From a checkpoint of a small self-supervised image encoder: 0.729M parameters, depths [2, 5, 5].
Rows from block 6, named by matrix and row number. Each number is 50 + 12 x the weight over its row's rms, rounded and kept within 0 to 99. All counts start at 0. After the name is the row's rms in percent of the matrix's.
# fc2: squeeze-excite expand (model.blocks.6.se.fc2.weight, 96x8), inputs 0-7
fc2.0 053:58 50 66 57 76 47 58 43
fc2.1 256:39 52 56 52 74 52 33 59
fc2.2 084:51 52 31 47 45 51 48 23
fc2.3 048:37 46 56 57 56 67 69 37
fc2.4 057:43 55 45 47 44 61 31 27
fc2.5 077:57 42 68 51 38 42 33 65
fc2.6 050:54 41 64 68 41 58 48 30
fc2.7 105:34 46 52 40 34 30 61 50
fc2.8 232:44 48 58 57 71 34 65 60
fc2.9 050:40 50 46 63 29 50 53 70
fc2.10 101:36 46 75 48 59 53 35 49
fc2.11 049:41 60 68 37 42 68 41 46
fc2.12 115:69 49 32 37 35 42 50 49
fc2.13 071:51 49 58 31 25 51 44 43
fc2.14 053:42 57 55 40 35 51 52 24
fc2.15 081:50 45 33 60 73 37 48 42
fc2.16 046:72 46 35 45 49 68 46 40
fc2.17 075:33 45 46 45 47 23 45 47
fc2.18 141:53 51 44 36 42 63 72 65
fc2.19 145:38 48 52 32 60 71 50 62
fc2.20 024:66 54 58 57 43 57 25 55
fc2.21 043:57 40 47 30 40 64 38 37
fc2.22 143:42 50 48 51 57 70 52 25
fc2.23 118:68 54 43 52 32 62 45 66
fc2.24 200:52 48 48 36 67 34 69 54
fc2.25 107:54 56 27 57 30 55 42 47
fc2.26 044:33 56 50 57 64 65 37 62
fc2.27 071:61 45 42 45 58 63 36 72
fc2.28 079:53 53 62 51 36 57 35 27
fc2.29 076:50 51 54 47 63 80 47 46
fc2.30 101:64 53 55 48 45 53 49 20
fc2.31 044:45 44 32 56 53 41 51 75
fc2.32 030:48 41 47 47 28 50 27 55
fc2.33 061:61 51 54 73 39 35 51 63
fc2.34 089:39 45 44 59 79 47 52 46
fc2.35 153:53 49 79 47 50 51 63 60
fc2.36 116:44 52 55 53 53 55 46 18
fc2.37 143:60 51 51 67 45 26 37 46
fc2.38 161:45 54 55 48 66 68 70 60
fc2.39 051:52 46 44 56 53 31 61 74
fc2.40 129:25 49 41 38 57 57 39 59
fc2.41 069:51 51 59 58 48 80 58 57
fc2.42 049:64 44 49 50 52 46 70 28
fc2.43 026:42 51 32 63 31 66 50 49
fc2.44 157:63 51 58 66 61 46 66 66
fc2.45 064:64 56 40 48 44 30 34 39
fc2.46 133:54 53 52 41 50 35 22 44
fc2.47 083:43 54 64 52 27 32 53 50
fc2.48 067:62 45 58 32 37 63 50 34
fc2.49 033:70 47 45 39 51 68 66 56
fc2.50 104:42 51 40 24 53 50 67 45
fc2.51 061:66 50 63 61 53 36 64 63
fc2.52 061:49 56 48 38 55 63 31 30
fc2.53 098:51 50 53 58 66 58 43 23
fc2.54 065:50 45 56 37 53 46 28 70
fc2.55 067:27 48 50 62 62 64 53 40
fc2.56 059:43 51 39 62 59 43 53 76
fc2.57 035:30 47 51 73 61 46 44 48
fc2.58 256:25 51 39 51 32 45 47 55
fc2.59 093:48 47 53 29 51 37 42 71
fc2.60 062:38 52 42 48 46 20 49 46
fc2.61 037:55 43 42 67 43 70 33 54
fc2.62 042:71 56 49 38 37 48 63 36
fc2.63 037:57 57 58 31 54 48 37 70
fc2.64 152:55 51 36 49 78 39 48 49
fc2.65 063:46 44 47 35 26 53 64 41
fc2.66 044:57 54 31 52 44 38 32 35
fc2.67 091:64 51 65 53 29 45 34 51
fc2.68 065:47 44 59 42 41 54 24 37
fc2.69 030:43 47 36 53 60 55 78 48
fc2.70 119:59 51 45 55 23 40 44 62
fc2.71 026:33 47 61 45 64 34 43 36
fc2.72 044:41 44 57 32 49 65 39 32
fc2.73 136:49 46 38 60 63 38 66 32
fc2.74 046:75 55 56 49 70 50 53 56
fc2.75 037:34 43 52 38 45 72 53 64
fc2.76 041:55 57 47 38 27 40 65 41
fc2.77 040:67 61 33 57 58 67 50 56
fc2.78 057:45 55 35 74 58 55 60 39
fc2.79 095:41 53 62 36 51 69 32 58
fc2.80 088:41 48 26 55 47 39 65 39
fc2.81 098:34 56 62 69 33 48 51 43
fc2.82 100:50 48 60 80 41 54 42 52
fc2.83 093:35 49 73 56 52 48 67 57
fc2.84 088:67 53 29 41 40 55 44 63
fc2.85 052:65 42 47 61 38 53 42 72
fc2.86 063:62 51 28 62 54 60 43 64
fc2.87 073:64 55 60 55 60 38 36 30
fc2.88 077:60 48 74 51 35 44 46 64
fc2.89 062:44 46 31 45 58 41 61 29
fc2.90 061:50 48 28 62 51 42 55 29
fc2.91 101:65 51 40 33 30 48 57 60
fc2.92 094:55 52 69 38 27 56 57 53
fc2.93 180:62 50 51 61 42 78 52 53
fc2.94 148:48 53 47 57 38 53 81 50
fc2.95 222:56 51 30 55 64 62 33 59